config = dict(
    image_size=64,
    translate=0.12,
    questions_per_image=8,
    encoder_stem='single',
    encoder_avg_pool_shortcut=False,
    fusion_encoder_norm_position='post',
    fusion_encoder_head_dim=64,
    learning_rate=0.0036,
    precondition_frequency=50,
    one_sided=False,
    ema_decay=0.995,
    weight_decay=0.1,
)
Rows from block 2 of the image encoder of a small model that answers yes/no questions on an image's attributes, named by matrix and row number. Rows with one number belong to one channel. Each number is 500 + 40 x the weight over its row's rms, rounded and kept within 0 to 999. All counts start at 0. Numbers have three digits each.
After each channel's rows are labels from the 100 images, of 14976, where the channel reaches its highest value: "strongest on" is what is common among them. Only what is clearly more common there than usual is listed. The data: scattered letters and digits in many colours. In brackets: how many of the 100.
# convs0: first 3x3 conv (encoder.blocks.2.convs.0.weight, 192x192x3x3, each kernel summed), inputs 0-191
# convs1: second 3x3 conv (encoder.blocks.2.convs.1.weight, 192x192x3x3, transposed, each kernel summed), outputs 0-191

convs0.175:442515554460487484580503445565426600475435546573543497526490509489458509567531534457539499435481501464553482487482564515557477532512551518507497492558514532452578471484476559432484449454525437523547509483470553543581537475471423494556543516497500473437529490511551449513531406535483560507500517510500505548510497466495534524528441552556428561553507489505572500512501483518513530514447577469542516502568521525502499490549526515518500525472491500452530478552526552500509505448555472494490493589485463477509495549453491461440438616524512475449542568469547498564494522500478555494
convs1.175:501452487480497471445492508496471422565518441423503496514515484489548479436522538547467439518485522502461440511487522506482474504529494500441499554483501403490489510610508495440499502480513497510512432470493512440518521548464464460453485450584508479496555479458448506463509508454484484514528489516474458539513509391510460508528451489452536466427434432501502498470458500528503426545423547532472468503453536454422537462451473518488536480536443437541462445495558519507516477500420527485476455407472430356454451496535515546472504478505455485532500472481498494447525462453454434567
strongest on: red (87)

convs0.1:493452466510500596546468499487483461438527446420523569564543522559439510444539495504507473486457523495516558493473482508484445478507469500500510532482560497472588485530492483437446582402539502512438536459488485446532487496505490509442402496472566423439526497570450487538537524531527512491451426526500443485478482444499477497500531523468501523500455431456508496454433599480494493436507519505513504524504442493479530528499557415394457453539521563522460520513503555484490517425503503539479489512484492459443411471491551511483491553506443551508488550404497446500482510517491513543
convs1.1:528535518521477469564577474522559521466578559531547494546500522486523545405521560479514489493485568470508492517514453497448442500454539500415511448582402540462461502527465520394469498487515396456558475537510427552522550512550478522421520476476490494448495480463461478505494494493472489494515459502602446534550552427545504554559510486423448428606471542484528550437505479572500542484523504530472505531463553528480552482559507507501512548471508503486570552514516473515491517475504413532493469460430511540467524474534513521494439462507498460497508456497521491509533514507517484459
strongest on: red (95); blue (44)

convs0.186:580519524519449500494471538556518515511434505476526498542573549479431447558435509513516483444454494545539524491579526459555499500471522504466547447516529579498495567476523479443526503495438454456542489483521527502512486443515490513496517541557495532453489515488489525428469523500437527537446547503468452459497604565553546489518560496490471491608543453482515638563553585503534527522480556460451465539456476566493494502588529472541495499526543551498495521485460501495484519449494491507569454468497540545504473502469463522521430551451509498482548558458478514579423468503472468518
convs1.186:506457437532563496461470475457450456519508555494467511563443566477460479564456434510441480500520489484471461500467555532529478473441460479582512506484531506550501503451482503447476467497555478502459469506504537499463536520479404469424512556493503444466544456473466561434499515548487412484525486527443487517459580529528403492451510549540469521417550520530499471440583500560571475556516526442539466447605597474490476428452429486497495505513517460541476426524555511456495426506452489489475523505443498505466466488531505497483438460520451488547485522472489508462505529506519454482
strongest on: red (80)

convs0.135:402493504572558474442481401455441485515496499491456558555489510491500497529552550488456504479463527503462543544516595477483504470486525488479595476453587509567483468553482471426464484515600475513442428457522485526483508450490424496522493540512454477459476534534474558485523486552405479448447440480417519495544462500517425568568468467469516460475451494472522567568460545463452537484495480493538541507513494475517483533519570496476437532549528523579477495518476480541485556416515483506522536462495561516507475532520506493483499493491525464516502538483516436500518465422536483421
convs1.135:458435496556470525450512529481545586540523438475509460481511544539456468449484501485492540457530499592486501518546586408452488425521488499535461428438538563470475415466495498499515478499444493519516451425540533521502458519528543491455517482517531557503561517541476518515432535517523457503484466506551574506483493508537499525582552508465430478480493496488552430482533513501452518471496469444472453492474560496449533541425460530526470531541520519499481442503405494486460560440495556479519529454591549579520577491540538470536535464511506575414468540502509472500490557560484501490
strongest on: red (99)

convs0.83:513559478426469457476500457493503568437453447475457486489500427510468501444484548465533498463489481504493459458519490446487437515466499546532465537540424476472472547447490523467497521520510448522531530495510482457468421526438513546418482523508484504536522468509511423606483542517531499499531485552504465401508462572482549483530478438552518575468489487542414556486479529426542472488491510497539546543428457504515515459480508460555535526510503505569481484471487502416430527528473461561561448394435408482414530488470504492466540486555454454475504460508449495459450516476478527475
convs1.83:415486480477466522461454509404497565524516467530423488487489564483547485508543487434466454462483436480595453531544497476532546548557537466515529510403449494495479474533490464487521522469509561465508508495491501477470460501463480510533557434590519532500521479466519501487570500484481540491472485434472534538467481545452402407446501428521486528578455519494447459626597465514507505519457481463464577475458467470472478518488489502496486494501544535580448571523472551580545499453467503494482516561508541476475514515514471511517462498484511507462407463530543524445533508497552506503
strongest on: teal (67); blue (54)

convs0.158:500495527502471588462503486534588451573455457507515442570513474514470524499416547515482509468446523527528480526579489536519487459508473509555602498444515486480511459471419489550473531497385468476499450472514477501471493459506491533448496491451456550522556569465508579547495522532487535484543569514455485469467496431431543528524503494527520495500510526505492485604480487472465496466437524459460432492520514485476482546452556548559494521530549557473479464567537513509493441427510497486493518546494419479499538391519587488533490509467510457582522493493495464523540491454443551423
convs1.158:516491514511428466517500540529481573451491497521543555492538443524466525531533419506498607469522429508500498505506500480494524468465478420544523429511425521530563521500490461437470507517511486523519443516482546530503486534500551489534520524431467522485532513489508593462567413449494524559477543504498513461512469534486446449466489502529455504478503569486529478481494454508489451557500521490489519502580509476477453534432478525488471432521560483577441530514496449473500507581542526541502502496563380444497512580502511516473510431589472465522474479517534552411519531578509548608
strongest on: blue (44)

convs0.55:512512512423517477472468525474490458481497451431475558464543486432490486452487500570532460370505479537560503486476458437558529421433479502423417546521485500529522480510527496497550561481500512471507502509528522451451476481565472526478447449581414563503478447411501480552499544562464551471491461500505502415521507448497483518477518506510559447469470498489396501501469461552508485523481479424513477458490470556502524446483524493480474493519509489442469461472420454505430490419556531485514466509485592489506535438494485522516476495543555490439473550457431534542485465538452506527
convs1.55:520467448477451515444486502489547498542559444537335454498445485419528489502429517495556453503530522449449534473496426500490440394521429487491520497448514502463509487465493467435516431543467518481504443499522522490525514496436534492527569528465460523419539501508534519502541530479505502491510501454531528455460570527477428522465476466504480478502449467550541465479613495552458433476503525500466492506547479482432439511516486465526526450511518407490493455489471444489445494551471522477435478486465449476493468559518431513582588542504529494486500465497482451523514448503473434505
strongest on: teal (74)

convs0.110:497526509490522499528455555470511545494494469455467528510531522463540579490507532492542499450497431524500551443520441517511507541528544469521543569480502488537482521528486477386467494534474519428425465464567449547507440511428523476422471453444552506478483494484469444478477544481562473456447474507539538514540457509488406462579507446443493467501556538489533444506479497478431480467490491464455495566444478563407467496503473504478534441442473483599492475516457466478483469446407486500546541450539509499481521561497505442420437520425517458456501516510466461472445464436485460460
convs1.110:494474502511488459522513526509412456507495476442545544527471520509511440445476512502520476502517526544485538511526505591473546498424518494531468524513445480438525454483406478510454584465551508459492504505467509488534529495537538509485649544487543468540517468474500471534530472440468488465394499495430449465507471573497515504575544544541485528503544523451538524514428467403592522521459495505463456520488469463477482573437475477530523477423531523471509465489515525497479531399579534524481453513416508467507481474471561529471509485546508416497445503492493466442504522462414474470
strongest on: purple (67)

convs0.105:575461478571443528548530519517485532532458637465539492430495523495520506512525528526476539518512564554479441481551511444450499457537488479484504523533468524484514551536594498487518475484553551545574588517528515435482565572612502495516509567548435555535500544476450555532517495475529545475510524509539517513508446576511569449442511487493502481504514408491518540469500443418611527462417575535494488475475543488532499572478528480480495538500517514494505463502500511449509540513531568529473512501475462509560473452597514524494510524519525492537569501508485500518544530514512526519
convs1.105:498468532452531481489462467497535462480549560493465567512484460486544421438454486478531465471454579452483552372492477500518492488463488458478442433468457501461466450473513480460488451560527530483515343517540420491467524492523467502497452474503495495463557398493482480479451510446508423564520515484526508445467579492501534454543515454458518471468524490505464597466539483479428494441505572493553526482469480484524463437457482424486360500512507505465428516529461498490474472519503523458436507514510467511469483495483522530511475495475498474523508543500500485500546419477489553522
strongest on: purple (56)

convs0.36:489549489410471575499493468457464520437550484493517550521493477524539482507468544463414504507494530592517475518485498555500526482448519505510511499476465462491494503517488474499538514411507480575504508535474516572434594539533540493547489461456507473438488496496491453527570564556609468464535545538496522509511520588503476517526513467550518509457545554469522518499448483508478590507529534517500508549537452492455499513498540576562566594471453481524518505573429494460552564552513508523504529512485529482509405494539489600476408559514469479482497481435492460490577474442454498488
convs1.36:459442500524511457521465441512448488484508498456422478474554444482416502431480499438489532517449543505436547504526542534557492489523585467519504557493499442492443464525545443493526426483432569541460455481558571480464520495506450466454477511516463531555448486532504578461444528468505492502489482506482485496575442472565544546463572441507478529421457444474527514517530427474444478505487472512502466462440430507489496427482473534556463503460540551418504417488593390483496496524494477480508510507529440410488523481520480509499443438436466476490491493495466510495443496482502512494
strongest on: red (94)

convs0.72:426504477436567492428515553523492484522434497409506568481447479540496506499491532452448443448426452481486436487474522530500496481495523511522417482504511502534539456493509499481453470476479451538475519462453521505415536501448525600517406429456548516455485523496526454457444487500500431500467415479499404453564557497480504518484527474509477469522573425481455475506493503516463480430513499469558501533498492427452482555535458467437481479489449404495502406502476498541547455434438485562506457482502476481469573456524512567470469523527513528453502478487479491497526527529482458436
convs1.72:596551536484474489498479525487485452470469498542516504484481595521488494536498441515512518467506531476544519516468491416474452499401462481453500394458409514458519537482521480451538537539488543496498396505518497455535475505463479466537509504429516457521516502496484491549480554526560491527465551497562458512451576423464442475438561502489497500504446538550456527495571517462474443559473501516554497501445486615509556469486580492464574420557486507502459488500530472443486445521481468493428530465480463494498434498434559500477503554515480548457432557499528579501467477485493499510
strongest on: blue (52)

convs0.144:457501530467461452505493483515456481504474492523417412472488471457510534521530378509539504512508536490561544534503506503550555500427564522482474529508526524405519534420509538452467560471520490549548566579475447478481470458503456512536537482516510453467511532476473550481470544492460513461578543504525490536495604487580589478457494576555567508483494435515484531482504509443507565519491456546486457440498502540569470489608466545556512510510476465488574446498497512503523539462516492479497499544464469475488451472505475478540554524513504477465434475531464488564417439553557478473
convs1.144:499433500489519467491534462442513490482534463507553464507486534489425495476632476520493574441497477531425533529506571449421490443468476546534519481435508424445597436516407476484523460508466447456522471459458457524467524523558547471551480506483452607547492505484522501477500516533473512421450490509454443577477507467457553526498493535444506473459504501477483441455501505498444489439540476463450531528492420454509578565466493495452529491493484455459452511456506555531479542516540529451453486405577476534510529504541492512450528492457510539475459523545530479452529492486499535494
strongest on: red (100)

convs0.182:462521480512575510479571499423552451441449499499542477505463461461474491445505483513509501466462488505572463523433453534500503501483437461479475498500510412471481484533489452432543381502447455447482495460533460498480480525565529508557484467515381472543442513471528507511513389488573453521426536546476476562550555531497482373483542463508499548497518480442479447470435440448583457475524504497509506500472531488441519526473483419493465491502555561529505518510512564519472543466541532537517455486474435522510454502514531539474535521562493531516534449473476524513522517435482550488
convs1.182:500456501544460515510473433487544484479511544454418491563499480504544547470523595545543507501512511505534508535435555509561472468480498470500475484503457531497453510483520473518463440493550449487461506533453540554578440450533507481545511478440507561391552476551470515504525506452525391469486393518500469481430516506492457508532526515495533482471454486510548480494529539515446489587455574491505520540543463452568553514510479426478477460500572470554480446530513467399434502483480468543494455505495493582433523472555503519525515503485519499553424551439528513491520413564515540498
strongest on: green (92)

convs0.176:489477518437554550500496494547436497444503414433463573460505501434538485480458541525481560557513555503468456532438482506519489532490499453427456503453507493498483494569543492509526468525550583512531449476479521430557531486567513575487475473555437486479457462435479501490558536455536532509477464552496454454529482518432465493419541485510521414582477532547515506488471500423547496523401509517507491472566535490510496566479451504484472491495468465476489458547421490476405471493480459534496531491461531482491511539445514596557485539554487509440542467444553566465503479459514554506
convs1.176:554498495555494497449533485504532475496512493530452503485546589571589534492506558494408462523494556482529521516505465567498485510519500474468492511539424460486508541480502471421502572530532461492543539480467478489448491482513477499548562448510482478432530516493494452500532481514542574475475510540522510497514425414563479515605490481489443461450481492518518537518543535547521571534440472496454535538484530554462609506467523488542541488645525452435526544533489411589503498541512512505444482477537480479519507488504414527503546549489528499485455465501449465534448510447439479452
strongest on: teal (68); blue (58)

convs0.8:653404493454507539520577429520500523465453545529533533509494550471513497443477520440465529528494525539484533562519490562490551459510416493477504498447490474601458485496482503540507448565524583468510516515516506500552556532486474488577549499495450444550445505501507522532528508468528438589478476500480468430479469603537467483576527454498497463432471435529467501544538557455545395497532486469473508544523495523546510477498484552456596503461501468473475467485501530481482497534517540522459500530494558503492475490460493479462542487429560516508456451516487532458461508469461519554
convs1.8:556480549494584553541522468461541477431563478526501526445550489494528524471521532492507458439509521481530476536583486482482504515587478474398580483441452496533496520511450459479525441474452483507538528515506515507542492497518484471503475476438474594526447553530522511492469495473421485435497488472508543515482479491431554487538492502531437452544590504446466458494506391511486475473488382453450519596476564531527568517499491437514517450472462502547510472497534517530479519435513550435452523465521468460494512531512546502438512483465498487530552534538483525529480512619462465445
strongest on: red (78)

convs0.166:509520553502466495501499540513504582559534491502522488589505580518446543579531490465624524544497478477493427505490535492520524543480499434503562470466494536553475582509489523504505583520472505496542468583549484546473515472484489557542535495545493485457482496530495538525538503579535521508479475536552501491404520480542538530480489587507524552514446508541481592503520511544492526520547496533544510486606538496512490494589447475501439501517508519503394433573543473480484489537475500530559483518542530530554466560555528564450535518459461496525490547461505509452502482543438475589
convs1.166:467505529427464497516461493539545463523519453404479456475465535522509384493446570537457452520524515549429426501472518487471471488475507502514562460562445533494486558555494462472490494432459461543428454524457490484462539508485458459524551543509376455492498458519467498411468505461500557496554486511469560453523490484496476489501485424417533407490531514544451456451487488517478520526510544495516442488534508457499471485557479552518477469518460477530503496479554492458578472420482566511462438482463468462504559457519557460437529541462459498549493436496446526457540511439528486528
strongest on: red (80)

convs0.82:455469560547516516517483487465526434533492501489576464466500534453450499453534504531392491532480476554515500442399462557483513537469518457500462513508485533506523493533461499481512511487488539564491465471603585452477470468517533502483507489506410533473484477609460545511509424430387493443508457474496519519499418471564504489492446524472437451415510463503494475545490530434459518413462484537519464498504501536478531466538517483457449556432476479478517556508523479568554524504501519483473533535475458588483515490512513534527517474613532466531548512480479488411504527545520519529
convs1.82:524430476484496541427478500494508570514489528477486516458525547468528421559477507468455467445491511456512515453453500526517524548482481523520406486462463440579523435523462536549454529529559471552509435469453551488484556525521512543459497511432529439504496450505491476501518491516526540420604548530519509477417529505453522491500473398522451472490475450523458487546456490426450510534437562506534523511521520494469435469506533508462448485491505487511480556422481496527497415462375456518535519490519558406536562502477530581501538556481460506446558458469503499492441495505505478521
strongest on: green (64)